Weights of a small segmentation model.
Data: 90422 training examples, 11.0 epochs.
Rows from block 6, named by matrix and row number. Rows with one number belong to one channel. Each number is 200 + 30 x the weight over its row's rms, rounded and kept within 0 to 999. All counts start at 0. After the name is the row's rms in percent of the matrix's.
# convs0: first 3x3 conv (model.enc.2.0.convs.0.weight, 144x144x3x3), inputs 99-109, a 3x3 kernel for each
# convs1: second 3x3 conv (model.enc.2.0.convs.1.weight, 144x144x3x3, transposed), outputs 99-109, a 3x3 kernel for each
convs0.31,100,241,170,153,211,203,225,184,199,165,184,151,185,179,202,246,168,209,212,212,187,252,252,258,276,198,167,231,143,283,235,275,205,212,200,175,189,228,176,212,194,214,195,191,177,157,196,252,219,229,178,141,197,190,200,166,88,215,239,232,176,226,181,192,197,213,201,180,165,177,225,174,169,183,239,182,207,168,183,231,201,195,186,213,219,270,242,197,157,224,197,197,211,203,185,213,188,206,219,172
convs1.31,098,202,168,192,255,190,239,267,208,235,218,218,215,182,224,164,174,237,228,171,212,219,163,143,210,221,209,184,202,224,193,137,205,196,199,98,238,215,168,238,201,203,205,207,214,167,195,183,186,168,201,183,175,194,156,195,183,133,156,221,177,148,169,215,236,180,164,212,203,128,202,207,203,169,193,200,189,231,207,184,130,278,166,213,246,200,206,231,229,171,180,231,185,227,221,272,176,156,280,265
convs0.32,094,160,206,243,171,179,140,197,181,197,141,213,198,222,230,191,189,137,152,192,192,165,185,170,193,230,232,224,156,260,168,143,144,199,184,184,149,170,185,222,224,157,209,235,187,186,187,177,191,248,185,195,284,188,195,164,240,152,169,186,148,210,185,187,202,200,190,192,211,168,229,179,242,188,225,215,179,213,202,243,232,230,155,170,177,192,191,190,191,210,275,196,168,212,169,237,251,215,203,197
convs1.32,093,182,238,189,185,224,227,178,130,189,180,167,227,224,185,218,173,262,204,177,186,248,178,169,240,184,184,204,175,239,265,216,240,190,172,179,228,223,185,245,165,239,172,181,229,214,166,220,248,228,171,208,231,181,198,186,197,179,163,229,202,143,200,200,197,247,207,157,252,177,170,183,211,203,207,166,259,233,214,155,191,217,207,211,208,235,206,235,178,215,202,217,207,202,225,152,205,228,165,197
convs0.33,105,215,265,192,229,234,249,273,176,231,191,240,216,203,211,194,229,196,175,215,211,169,251,221,192,200,204,193,184,190,224,178,213,184,139,192,226,138,183,204,214,222,221,183,170,188,287,233,137,204,186,168,172,188,174,325,292,204,209,174,225,196,156,175,201,244,201,205,216,179,191,225,193,147,179,176,185,224,241,185,203,194,160,172,223,250,237,195,227,224,240,188,235,224,220,171,193,218,213,208
convs1.33,099,166,211,187,132,160,193,228,241,213,199,232,201,228,204,210,197,225,116,144,164,164,203,232,218,159,177,229,251,177,180,196,209,155,165,248,203,199,197,190,159,288,186,165,202,194,199,234,228,185,166,210,160,175,178,150,172,216,264,182,192,167,194,198,173,212,218,219,209,153,230,128,228,191,228,212,177,188,183,232,162,246,199,230,137,139,147,197,190,223,191,223,200,222,140,189,220,257,210,195
convs0.34,090,197,229,171,211,203,177,253,136,218,208,203,252,132,202,236,175,211,217,184,180,190,157,224,170,224,220,207,216,219,194,215,274,156,173,187,162,156,259,243,208,214,236,180,206,203,177,240,214,165,171,244,218,113,218,177,193,195,169,210,231,202,173,199,215,208,181,177,178,200,268,218,232,224,192,206,179,157,218,169,197,206,152,195,214,207,182,200,207,203,180,202,208,208,215,159,179,234,193,230
convs1.34,093,262,291,141,239,198,196,187,233,185,196,169,211,218,169,243,206,223,180,242,160,210,198,229,197,195,217,186,224,177,197,225,176,240,213,239,207,215,191,195,201,192,236,161,241,200,157,222,205,210,195,209,207,189,170,256,191,195,175,192,197,211,235,187,216,201,148,204,208,178,248,228,183,220,151,164,198,231,230,236,250,165,185,149,253,207,218,167,183,149,214,209,215,153,227,227,209,170,238,221
convs0.35,098,156,206,183,194,196,178,184,142,204,219,218,229,197,278,161,179,211,259,206,213,185,245,224,201,174,250,156,211,205,177,197,219,241,226,159,182,204,182,164,166,247,133,214,248,180,207,241,175,231,207,164,129,199,180,152,207,183,234,171,216,132,170,182,240,202,240,199,201,174,189,237,227,181,242,212,206,153,197,189,209,224,208,200,201,206,212,190,189,215,209,202,206,196,207,211,262,184,138,140
convs1.35,094,175,201,233,126,199,210,213,210,213,204,193,190,242,205,168,178,221,232,181,127,199,297,166,138,165,181,214,210,225,212,186,155,211,186,201,184,162,197,149,193,229,126,176,160,265,195,211,204,263,244,180,180,222,176,185,218,99,182,155,222,179,223,204,225,252,160,200,180,196,185,210,185,194,183,191,147,278,190,163,194,196,169,192,173,161,270,195,239,252,211,249,192,212,186,226,187,174,188,186
convs0.36,096,196,135,252,219,212,211,214,155,225,236,186,237,173,204,221,142,219,179,261,236,241,202,248,220,206,222,206,218,275,122,195,168,163,213,223,145,197,146,206,204,165,196,206,193,221,149,152,194,197,264,197,147,184,263,233,157,262,152,248,191,212,176,278,193,218,133,184,174,167,201,162,186,133,185,217,156,206,218,187,204,156,184,195,195,169,179,158,158,176,200,160,223,191,201,156,236,194,200,202
convs1.36,094,174,201,203,177,190,183,202,208,238,168,187,184,208,172,206,159,197,199,249,249,228,250,212,188,263,190,140,227,137,225,212,234,202,217,278,195,183,223,198,200,194,195,110,225,221,201,221,172,184,160,185,252,200,226,190,224,199,163,220,181,211,132,201,170,216,136,171,185,209,188,203,189,190,161,215,206,223,211,213,214,193,224,261,200,205,191,269,148,180,186,206,235,177,223,221,227,220,218,140
convs0.37,106,188,218,179,204,214,202,229,206,206,234,244,218,194,197,227,201,189,244,183,180,176,195,175,183,225,192,183,246,220,197,223,222,140,176,212,245,217,176,164,175,262,218,237,198,212,265,176,204,134,239,174,186,186,187,183,171,168,202,179,182,200,216,196,216,193,220,177,178,197,197,174,148,148,193,215,197,202,204,232,259,130,180,245,176,244,197,174,220,191,164,199,179,200,228,142,191,199,138,150
convs1.37,104,129,206,197,169,238,240,180,207,157,167,182,213,245,216,162,211,173,200,183,175,234,203,213,143,177,188,181,176,236,210,186,147,235,163,178,165,189,221,183,166,228,180,226,170,206,244,228,209,168,222,247,220,227,192,163,233,181,168,201,186,205,191,211,211,193,193,215,204,228,238,149,213,210,206,226,178,196,248,201,199,195,189,237,232,205,238,206,219,218,224,226,226,214,166,187,216,172,252,224
convs0.38,106,218,242,234,186,195,205,184,217,194,179,184,233,155,190,207,193,204,206,175,190,207,184,208,220,200,185,158,203,207,195,189,215,161,212,195,266,173,220,171,173,205,211,208,188,182,186,171,180,194,187,200,199,197,231,204,174,169,156,248,237,159,177,218,179,207,235,222,186,143,180,152,235,206,156,222,211,224,193,203,196,235,192,251,185,219,261,223,185,219,153,227,170,216,142,225,212,212,193,228
convs1.38,101,186,209,167,241,222,195,258,98,184,163,214,160,208,188,218,158,233,177,217,199,165,218,211,206,195,173,163,203,194,174,188,241,199,164,177,137,195,231,177,165,206,199,187,221,194,213,188,170,174,196,191,216,239,164,212,251,175,180,206,205,137,176,192,189,228,221,248,229,158,170,199,163,221,213,225,212,201,229,151,286,211,182,175,216,210,208,234,225,237,174,234,221,143,221,188,204,249,235,223
convs0.39,091,163,200,201,174,214,170,213,201,210,213,214,207,224,236,166,204,221,164,214,153,166,158,184,196,169,157,206,179,192,177,195,186,154,215,157,184,175,223,183,217,247,238,222,247,231,205,237,236,176,160,192,184,201,209,223,141,179,196,201,214,245,237,149,151,167,227,202,166,177,277,229,266,235,225,258,211,283,200,232,144,168,143,228,157,185,183,229,248,243,190,251,160,198,177,166,231,209,136,116
convs1.39,088,227,209,170,233,259,203,200,209,253,176,171,216,206,143,225,208,199,196,224,261,210,214,218,222,219,216,193,195,178,218,238,171,131,237,195,236,221,191,214,178,211,243,243,188,194,192,198,233,214,217,174,237,161,132,170,152,193,239,209,242,167,222,227,162,197,217,261,194,184,190,236,191,192,201,206,181,151,215,174,182,214,224,163,197,135,210,216,237,247,264,224,182,180,171,188,202,242,208,224
convs0.40,101,195,164,166,224,202,190,157,210,175,176,217,209,188,229,187,184,195,182,184,218,199,237,217,166,200,173,192,211,202,156,161,272,160,209,169,148,192,176,222,236,218,173,195,220,192,146,207,161,174,251,162,209,252,195,191,205,171,183,173,193,242,211,217,150,190,138,168,154,186,213,215,251,210,210,159,227,264,164,271,204,165,214,133,210,163,217,192,220,209,186,178,150,185,213,215,192,226,203,150
convs1.40,108,142,170,264,137,199,194,229,250,239,176,204,186,219,188,179,236,236,198,227,188,226,157,145,209,234,169,173,177,121,181,226,306,246,140,185,204,181,169,203,216,152,243,222,176,179,255,194,224,193,235,195,183,176,202,192,213,227,267,250,179,132,189,221,174,172,211,188,197,218,243,230,198,174,236,219,245,203,207,206,225,165,186,165,206,249,176,162,225,191,196,225,198,183,220,250,197,252,171,190
convs0.41,088,176,181,205,164,203,194,188,164,225,193,218,240,242,220,245,199,194,158,201,186,163,126,175,203,191,205,239,227,194,230,199,239,198,143,203,236,216,160,173,223,166,207,152,205,233,195,176,175,251,213,181,211,137,230,196,156,200,223,173,209,161,121,175,172,193,169,210,209,209,198,185,183,228,203,212,281,232,227,209,192,199,215,274,225,197,243,228,169,189,209,179,191,164,217,164,184,159,220,210
convs1.41,091,240,184,208,170,144,198,178,202,163,247,191,173,246,218,213,218,260,194,182,258,190,177,236,217,236,217,180,209,203,169,204,206,189,163,167,247,226,179,200,203,175,258,193,200,188,179,159,200,134,199,199,157,235,169,216,183,260,200,178,232,188,217,216,222,124,180,230,229,170,184,233,196,220,213,216,224,271,189,199,198,225,193,217,229,189,218,207,195,187,191,171,197,224,200,239,219,206,195,203
convs0.42,087,194,197,207,180,212,177,162,184,157,272,268,223,176,193,205,205,202,194,270,260,212,266,236,255,257,148,217,210,194,241,125,187,160,174,192,184,208,177,215,195,204,171,191,215,215,200,206,230,166,154,239,179,177,151,182,189,218,174,186,200,186,198,175,183,211,179,175,186,193,162,175,195,227,195,275,199,207,165,246,199,199,242,224,227,214,197,235,159,203,144,196,194,198,258,203,232,189,193,189
convs1.42,094,225,226,192,191,202,187,238,213,230,139,195,175,227,152,204,191,227,233,180,177,205,213,196,171,182,226,194,182,185,266,221,174,228,206,218,281,203,199,197,186,192,187,246,203,208,185,197,240,228,267,188,207,169,193,208,224,202,189,129,252,217,163,165,169,226,242,185,219,194,203,195,225,203,211,166,251,222,268,184,287,201,207,135,216,177,222,232,179,201,197,224,204,242,184,232,227,168,240,196
convs0.43,091,206,161,228,190,208,214,225,241,194,206,198,163,175,171,177,185,243,188,239,268,184,187,236,245,176,172,118,199,178,184,206,186,167,192,161,198,261,173,186,243,163,167,175,191,171,191,203,184,170,204,199,185,193,225,208,158,140,208,221,178,217,190,173,246,202,152,173,190,143,227,275,134,193,242,241,236,196,183,204,224,215,226,231,184,228,218,195,184,209,145,183,219,214,203,147,219,172,192,178
convs1.43,093,155,158,207,174,175,201,210,228,190,210,190,244,199,238,232,186,206,196,251,219,205,179,192,205,244,243,216,239,236,203,204,200,212,192,199,177,181,209,223,139,227,189,186,189,197,190,245,166,188,240,244,231,188,193,158,178,210,195,175,250,197,236,160,196,221,181,194,188,200,227,180,240,194,167,183,188,213,208,146,245,225,207,229,211,208,208,219,190,200,154,181,192,138,222,175,173,247,199,164
convs0.44,107,211,223,220,249,209,180,183,255,218,171,223,181,186,169,205,218,165,202,217,181,179,216,175,182,196,174,181,169,257,158,253,201,188,190,232,202,149,196,247,240,217,180,208,203,224,188,166,211,214,219,214,179,216,186,229,188,160,179,165,178,204,223,217,194,160,206,199,224,181,164,175,164,203,225,186,126,274,192,211,196,188,166,152,158,132,236,179,191,234,185,204,210,214,224,200,110,195,203,141
convs1.44,101,259,203,180,208,159,211,205,216,291,226,176,202,201,225,181,223,221,183,232,201,167,184,179,190,202,165,196,268,207,209,260,243,207,203,163,206,171,219,197,253,160,211,240,184,147,196,155,158,238,172,232,226,219,188,195,220,195,190,228,164,212,196,197,162,212,168,163,220,200,197,178,194,176,192,208,195,185,244,177,192,198,158,240,171,246,201,166,216,193,118,164,227,214,196,201,210,198,172,145
convs0.45,096,184,210,195,202,178,200,183,211,250,147,244,196,240,132,231,134,222,173,194,186,175,226,188,167,172,174,181,234,183,200,199,260,223,254,216,172,176,210,212,164,188,230,232,178,122,202,205,245,171,209,204,163,163,172,184,191,228,161,223,276,177,174,198,165,210,195,220,162,226,207,169,134,185,242,156,205,238,204,233,187,101,209,176,173,158,200,197,225,222,234,245,203,222,232,168,196,223,173,286
convs1.45,096,238,215,197,206,215,209,158,173,210,183,164,219,178,200,201,188,192,174,232,184,185,232,220,171,196,160,211,201,158,151,223,168,167,192,166,195,207,204,199,149,232,145,250,193,182,185,168,206,224,253,208,256,206,190,186,186,220,205,214,220,183,233,163,188,217,197,197,168,236,232,204,228,201,133,185,197,228,188,212,209,231,199,208,191,176,227,255,194,229,199,167,206,177,154,231,223,214,176,209
convs0.46,103,198,187,179,199,183,189,178,233,206,235,168,228,169,218,181,195,216,162,214,136,207,151,196,255,218,240,210,265,177,239,227,161,163,154,199,139,183,199,187,173,195,183,197,154,199,191,231,151,179,150,219,190,182,209,177,193,209,198,227,212,164,242,299,191,190,222,198,209,207,171,160,191,241,168,179,143,234,192,253,164,148,218,183,154,164,202,218,196,221,194,204,135,193,181,257,207,217,261,262
convs1.46,105,170,193,188,222,170,170,201,229,207,235,200,238,202,244,191,215,144,258,212,220,249,164,204,206,221,222,167,245,159,163,197,178,163,161,196,236,193,210,203,190,174,203,158,178,234,182,206,165,143,193,233,184,146,208,243,157,204,176,210,194,198,228,240,232,224,221,286,257,217,243,233,198,164,225,291,247,177,242,260,212,186,151,194,214,160,225,197,263,223,161,222,205,278,169,205,232,253,244,186
convs0.47,106,239,227,207,211,161,203,243,228,178,183,219,192,216,198,197,182,222,216,162,195,166,236,196,173,191,195,172,208,207,232,238,172,227,152,231,190,157,237,204,246,194,253,200,202,192,199,202,198,250,158,182,150,252,173,219,176,216,195,221,209,181,275,159,193,168,212,223,178,190,227,151,188,247,169,210,235,228,163,201,222,210,186,239,180,236,196,174,209,229,225,239,158,189,170,207,177,188,265,204
convs1.47,106,173,215,269,191,203,166,190,189,218,215,199,158,204,201,205,179,245,236,227,239,185,253,150,125,196,206,196,213,277,179,211,269,232,196,201,207,163,131,257,151,227,188,189,248,186,237,223,130,227,192,217,195,176,207,146,229,199,225,148,88,228,136,215,209,208,232,198,168,169,172,190,172,232,179,169,201,237,173,189,192,223,182,138,183,179,208,209,176,236,208,193,190,166,230,140,201,206,236,170
convs0.48,089,169,201,187,184,212,144,206,185,211,207,177,188,173,217,198,180,155,173,205,194,177,158,206,250,186,187,182,205,179,224,215,172,184,171,264,188,190,180,227,223,213,203,179,225,191,179,205,160,157,180,189,234,158,201,171,170,201,173,131,162,272,205,162,191,183,202,205,208,237,156,213,210,177,222,197,195,181,195,222,187,215,227,226,193,177,202,148,228,210,211,231,198,215,194,199,170,189,217,183
convs1.48,092,277,257,245,167,207,187,213,156,210,245,228,250,172,187,149,250,233,239,176,171,186,225,197,197,231,199,219,176,155,207,184,207,154,227,207,182,209,219,181,200,179,163,176,177,205,241,267,168,202,229,211,214,205,193,173,198,192,186,255,207,167,169,171,134,185,150,197,155,198,227,252,174,198,171,189,191,192,158,215,225,194,181,147,206,180,210,245,202,191,158,161,171,154,198,191,248,198,210,227
convs0.49,096,166,150,199,235,133,178,242,214,207,187,179,225,166,225,249,158,156,181,181,171,166,162,139,207,203,222,175,197,218,202,199,180,218,212,185,208,166,223,202,206,260,187,202,228,226,198,240,199,181,200,157,249,187,250,193,212,180,175,217,192,174,217,163,196,193,200,204,170,219,227,210,119,181,190,188,204,204,221,247,175,144,196,177,177,177,202,177,108,243,192,132,213,205,203,175,230,189,147,244
convs1.49,096,197,242,223,214,175,209,177,212,180,208,222,190,179,199,155,205,223,221,235,152,187,221,210,164,225,231,199,243,208,243,193,150,195,186,223,214,188,177,254,163,187,163,214,241,227,206,186,237,210,228,183,204,244,173,175,193,201,187,198,207,259,193,212,187,236,233,185,243,230,228,174,217,242,166,143,212,205,221,217,219,196,212,260,183,234,234,231,193,225,148,158,225,188,187,192,202,160,206,212
convs0.50,112,210,215,211,167,235,222,173,204,203,223,213,226,197,167,192,168,228,271,217,225,192,195,173,142,295,233,151,204,243,213,140,274,228,164,174,190,154,175,150,197,219,179,139,184,189,172,203,172,172,218,191,171,212,295,262,215,184,207,176,162,226,252,264,208,184,175,230,242,167,198,241,158,188,224,221,175,228,217,195,207,193,202,178,211,155,233,204,157,180,192,170,170,180,183,185,176,209,204,210
convs1.50,114,213,212,230,170,177,256,185,174,210,193,174,247,176,252,174,199,230,221,202,198,208,161,185,208,196,178,229,207,192,240,163,233,199,221,157,204,186,225,248,211,138,224,196,217,207,222,140,200,190,245,147,202,196,173,280,180,161,218,192,150,187,239,248,166,231,172,158,225,186,235,215,157,213,251,244,194,197,265,221,192,169,198,205,186,177,223,166,246,249,205,168,159,234,209,218,264,198,223,196
convs0.51,103,213,215,162,191,247,188,191,209,224,235,148,186,152,224,202,221,211,201,156,185,244,129,185,161,181,215,237,206,167,250,230,206,175,187,175,221,175,207,206,218,170,214,211,218,181,173,229,213,138,167,302,186,180,200,233,183,165,201,236,267,196,249,239,266,265,142,181,181,209,139,137,188,176,204,229,175,204,203,206,184,206,157,189,196,226,185,231,233,149,178,178,193,257,166,208,183,144,205,222
convs1.51,107,185,146,184,187,210,206,171,181,202,197,200,251,161,174,216,244,249,240,229,219,192,168,217,188,182,200,184,222,208,119,150,235,235,200,185,204,193,221,227,177,202,171,190,181,223,187,187,224,204,244,233,157,232,204,246,146,200,197,180,252,199,190,192,253,186,191,155,233,160,218,224,157,199,181,230,173,205,221,192,247,206,239,227,211,205,211,206,197,186,226,217,189,178,188,133,183,160,210,231
convs0.52,107,191,192,171,210,194,174,220,210,187,199,204,214,194,184,205,195,198,194,166,193,181,147,271,186,147,238,209,221,197,169,225,179,164,209,174,206,165,219,233,197,193,240,154,185,186,208,219,221,238,170,168,219,211,139,223,232,206,207,205,222,182,221,256,191,206,186,150,228,215,210,194,174,238,206,184,247,138,193,209,189,182,189,195,144,230,176,189,222,199,218,173,180,229,211,145,193,194,139,175
convs1.52,105,171,227,234,213,179,228,209,220,235,185,210,175,218,190,234,185,246,152,156,255,222,189,185,191,172,191,189,181,179,196,214,171,203,191,126,207,211,207,218,251,208,178,180,214,201,183,179,194,184,209,255,208,211,149,169,201,182,242,193,178,181,235,166,144,210,245,170,220,198,197,202,197,195,158,211,210,186,206,200,222,203,173,178,159,138,205,254,169,218,214,162,198,190,197,177,235,225,191,188
convs0.53,086,207,221,221,183,208,169,219,210,217,196,223,199,194,201,215,237,202,211,190,183,200,213,202,200,181,176,171,226,175,224,213,216,228,223,184,194,167,205,199,249,219,195,157,207,171,201,149,198,156,210,236,205,185,157,197,211,188,165,170,165,143,159,261,209,189,194,145,175,175,226,147,245,241,224,164,151,188,262,210,146,168,191,236,230,184,208,219,164,203,196,143,217,211,206,213,180,143,201,166
convs1.53,095,170,216,213,203,198,166,184,208,157,202,209,153,205,164,168,221,159,194,188,240,193,175,179,187,194,237,208,240,222,109,214,225,221,222,239,208,193,191,179,260,237,153,193,217,228,259,274,245,218,145,170,163,184,234,260,173,150,180,202,173,192,212,211,221,135,144,145,132,196,174,201,213,249,187,171,196,200,196,192,155,201,223,186,219,170,182,131,190,205,216,157,200,175,192,144,170,236,198,228
convs0.54,099,178,185,212,160,255,144,189,105,271,203,212,114,179,176,216,194,240,199,212,170,212,181,223,165,149,216,166,327,147,187,197,256,175,128,180,227,198,168,199,234,246,160,196,215,183,228,180,233,169,284,183,192,189,212,178,276,202,177,200,221,173,216,171,232,192,201,184,164,203,190,205,195,206,217,156,167,217,210,185,173,186,178,138,195,210,142,228,253,231,161,245,177,248,182,163,224,185,142,176
convs1.54,097,209,224,191,197,182,207,155,253,210,169,164,226,218,179,184,216,234,249,245,242,196,209,217,239,197,181,216,182,194,204,231,232,192,134,217,186,192,162,198,197,212,249,259,228,229,217,158,153,194,203,224,202,186,206,178,174,199,200,213,200,164,207,168,165,193,214,187,207,228,185,247,230,212,255,170,208,176,219,198,216,200,213,223,187,136,189,178,224,258,164,260,228,218,127,235,167,186,111,188
convs0.55,106,154,195,180,277,186,200,203,225,261,184,253,236,264,213,160,210,221,213,182,211,208,220,181,212,214,181,218,255,174,220,243,236,223,184,256,204,188,229,211,180,209,184,193,220,196,245,188,190,206,220,231,171,196,208,113,262,259,163,245,143,214,194,244,184,240,258,239,214,215,199,234,201,215,206,231,194,179,175,206,181,201,242,201,207,200,175,217,220,215,192,204,215,174,285,235,177,214,209,256
convs1.55,104,233,159,188,218,207,178,209,176,215,191,187,129,183,234,184,171,177,233,262,174,201,204,173,199,232,184,195,228,194,191,252,182,154,189,216,155,214,202,183,174,185,206,208,281,136,208,222,206,157,185,209,176,198,163,128,209,203,202,237,186,180,263,154,165,220,180,196,205,217,204,188,124,191,187,214,223,146,125,166,173,147,199,202,194,202,193,148,185,201,203,196,226,231,181,126,161,177,118,194
convs0.56,105,252,181,185,231,207,183,198,171,244,177,196,205,205,187,181,188,174,190,212,197,199,250,217,205,236,202,202,252,184,215,137,171,187,175,202,180,233,194,172,173,225,180,186,192,199,242,205,162,164,199,245,229,133,206,208,218,179,220,242,199,239,203,173,176,203,195,180,237,143,207,206,187,192,208,148,231,225,214,207,170,193,145,211,172,129,196,175,190,207,189,215,160,175,230,202,255,186,213,224
convs1.56,103,216,197,216,195,248,208,181,157,229,250,179,205,187,173,224,247,209,176,191,190,211,181,187,220,148,183,215,178,163,260,254,172,169,171,235,209,203,180,199,140,242,225,201,180,231,184,232,175,171,182,189,207,201,179,230,232,203,219,160,206,235,194,161,170,202,196,209,193,174,216,225,219,203,205,237,234,192,242,240,220,151,198,162,147,197,179,196,184,191,219,241,166,215,231,204,246,176,141,195
convs0.57,086,220,190,261,169,172,175,180,209,221,205,217,197,172,185,214,225,188,133,200,217,215,202,207,173,214,237,192,209,216,209,181,195,181,183,189,178,178,218,166,203,227,200,220,194,210,285,213,226,193,168,226,200,187,232,197,255,237,238,215,167,168,237,183,217,205,214,202,220,216,205,145,181,210,154,235,215,184,175,198,242,176,229,165,216,173,216,213,192,197,184,192,183,212,176,165,225,259,219,214
convs1.57,083,139,165,231,184,246,171,176,185,153,154,238,202,216,232,208,134,225,190,200,175,167,193,217,228,182,167,240,245,215,225,195,180,209,215,256,237,139,198,209,185,204,181,210,192,229,132,191,179,153,162,166,168,182,216,183,216,213,204,193,204,212,250,221,197,190,216,162,123,210,210,218,219,235,238,189,212,181,183,164,195,204,234,239,187,212,240,221,165,196,176,270,192,263,229,210,162,225,210,244
convs0.58,102,141,146,203,224,228,152,202,183,229,193,183,199,226,201,206,209,212,201,192,173,177,234,183,199,263,226,211,108,226,217,229,190,255,154,169,218,252,221,156,211,189,184,211,143,172,223,211,213,224,137,226,188,215,147,203,188,181,238,156,139,188,180,226,208,180,136,231,217,240,191,143,159,208,168,180,127,205,257,189,213,204,197,203,222,204,242,216,276,249,217,170,184,253,240,191,254,222,222,206
convs1.58,095,174,194,261,200,208,177,186,193,237,195,210,167,212,188,162,187,163,228,201,185,242,168,154,209,196,176,224,189,214,192,224,234,231,197,191,183,170,207,155,184,196,217,142,190,180,237,242,186,164,206,180,181,194,213,193,201,216,176,235,187,227,187,228,229,206,148,190,168,254,254,170,161,222,195,201,184,200,199,210,221,213,181,197,173,189,176,203,211,189,248,196,186,166,212,232,222,184,214,227
convs0.59,099,171,209,208,226,199,188,174,216,248,224,168,259,225,192,181,190,171,256,211,179,202,213,219,253,175,233,228,217,179,183,243,285,188,207,258,247,180,216,167,263,105,183,175,231,241,223,229,207,193,192,139,193,184,187,166,173,227,210,203,157,237,145,242,193,200,227,190,211,185,231,202,165,220,175,234,188,143,241,213,210,231,189,212,263,147,241,157,245,173,214,194,208,200,200,216,225,151,227,293
convs1.59,098,213,197,199,188,219,163,210,214,181,177,205,197,214,171,189,239,194,268,167,193,187,189,191,192,203,237,169,199,246,136,207,180,182,212,228,163,153,215,184,254,214,172,157,207,210,214,185,149,208,228,250,189,183,177,259,167,210,248,179,184,224,185,199,228,182,198,171,183,219,198,191,178,177,152,200,243,248,180,251,183,191,182,201,167,259,183,232,214,239,218,186,180,187,171,236,238,206,181,175
convs0.60,092,183,198,183,201,215,175,181,194,253,179,194,210,278,188,236,185,205,220,126,168,182,179,200,213,170,166,194,212,197,158,208,219,152,201,181,211,212,156,165,201,173,217,216,191,154,249,226,238,181,148,260,163,215,189,155,162,194,201,182,209,166,252,206,184,200,140,261,140,227,187,260,258,200,206,240,261,261,185,260,203,202,185,191,200,198,198,186,174,196,222,219,221,223,234,211,134,161,248,184
convs1.60,098,179,213,213,209,208,242,183,223,171,174,227,173,228,181,169,196,236,169,174,220,241,181,206,186,189,239,201,223,167,193,226,213,173,152,193,181,212,203,198,233,216,216,212,151,167,166,173,194,196,252,194,218,231,168,258,172,180,237,191,258,188,271,170,254,238,221,182,225,215,216,250,173,201,170,182,219,241,203,215,200,187,182,224,215,197,176,205,155,196,210,215,201,200,177,203,190,162,170,188
convs0.61,106,156,200,194,208,168,251,194,240,215,195,199,192,182,245,189,193,221,170,183,191,191,180,211,179,151,191,168,223,168,194,180,242,160,196,161,206,239,212,177,167,185,219,164,173,209,196,205,159,191,187,178,173,219,205,291,209,191,163,190,198,216,222,173,229,220,193,129,243,176,235,188,180,181,188,156,188,188,160,231,238,187,187,282,204,231,191,182,190,192,216,229,230,151,191,149,201,164,205,239
convs1.61,104,214,196,223,218,237,246,233,219,278,163,185,210,232,177,161,189,203,210,218,190,286,198,201,189,170,208,183,193,173,244,209,206,223,210,235,152,193,217,177,202,173,238,202,194,198,234,163,248,183,211,174,189,172,226,177,205,151,229,194,163,138,225,201,154,180,195,241,197,249,216,218,208,187,209,206,224,201,165,218,208,184,214,199,212,155,185,212,182,197,162,230,175,202,133,223,178,245,174,157
convs0.62,104,208,166,212,201,164,161,136,229,168,189,222,135,189,221,205,171,195,245,194,154,168,170,180,188,207,172,222,202,229,164,221,199,286,175,204,159,192,213,171,173,165,231,229,206,220,185,272,228,272,195,228,220,173,172,176,189,211,198,178,206,236,217,171,172,279,158,200,215,230,230,179,242,218,176,166,218,221,184,256,183,168,184,166,173,166,186,212,209,198,240,220,212,257,254,150,270,150,167,195
convs1.62,105,210,196,194,215,210,195,186,160,163,192,168,248,175,183,233,167,231,156,145,233,228,206,206,228,216,216,179,217,209,234,150,184,212,201,150,188,197,216,159,221,232,195,160,210,207,216,221,204,215,196,189,175,199,173,232,152,204,210,189,182,204,235,194,273,251,126,170,199,174,208,236,204,184,184,195,193,204,235,155,197,168,190,206,217,231,214,243,196,211,236,177,202,190,150,252,219,202,229,205
convs0.63,098,249,230,224,280,237,175,187,217,222,231,161,213,217,186,180,205,210,214,177,189,207,180,173,256,225,231,209,210,213,215,272,194,202,196,224,194,172,178,187,258,215,153,212,198,185,196,168,158,195,180,158,261,175,237,238,193,192,156,259,190,193,241,214,192,256,231,222,209,177,217,243,224,166,203,193,204,237,206,225,223,237,217,145,201,212,186,195,204,159,188,252,208,221,199,149,192,250,191,216
convs1.63,095,274,202,159,203,176,182,207,161,201,188,184,183,222,227,173,135,186,198,162,216,189,175,232,184,192,230,190,238,168,222,225,229,179,205,155,130,176,189,237,230,203,229,242,254,191,169,219,163,206,212,258,191,204,186,175,183,218,194,199,171,231,255,314,196,223,200,203,199,228,185,192,235,192,198,195,216,181,186,187,184,233,175,187,185,185,135,162,144,198,185,170,237,195,233,239,202,184,206,178
convs0.64,095,186,194,164,189,183,188,149,183,170,164,222,201,169,181,195,196,206,207,143,171,142,205,190,219,178,199,175,198,280,206,230,181,226,212,201,207,169,188,163,214,204,183,240,197,188,237,212,186,306,204,184,190,235,169,176,142,184,249,137,179,150,216,207,215,251,188,209,151,185,186,207,161,233,189,200,201,250,193,213,177,191,140,157,231,197,218,193,219,253,191,187,238,239,215,176,200,170,178,158
convs1.64,090,142,167,222,240,169,153,234,269,188,258,214,233,242,202,237,224,210,221,232,240,179,162,180,200,190,263,197,135,147,202,255,212,196,180,184,226,228,263,191,195,221,200,218,158,207,151,251,203,236,176,208,169,174,214,214,120,216,257,205,173,236,167,218,230,206,250,221,285,193,150,239,160,222,242,268,143,197,246,224,192,212,182,197,181,207,223,208,194,218,226,213,182,175,186,162,154,187,235,194
convs0.65,109,218,237,165,176,185,177,174,229,223,225,207,185,170,157,180,212,223,167,215,229,145,186,222,212,192,177,168,203,186,132,208,169,203,206,333,167,193,158,200,167,182,184,183,214,217,199,234,227,173,201,155,235,203,163,176,177,207,228,179,180,237,207,179,188,198,184,168,181,191,187,190,217,170,254,214,191,214,210,176,210,159,197,210,213,219,166,191,167,206,224,202,225,207,225,180,210,221,206,189
convs1.65,114,193,172,209,165,216,179,189,175,172,162,213,171,213,215,192,212,172,199,183,272,162,188,165,234,252,167,199,177,277,155,175,179,220,229,226,203,223,197,190,259,246,189,213,235,233,200,248,180,166,202,165,223,158,204,187,243,186,232,160,191,221,163,240,140,169,168,128,191,191,199,183,186,235,149,186,174,188,206,183,197,193,174,200,209,221,219,138,168,200,183,134,191,206,251,189,159,240,218,200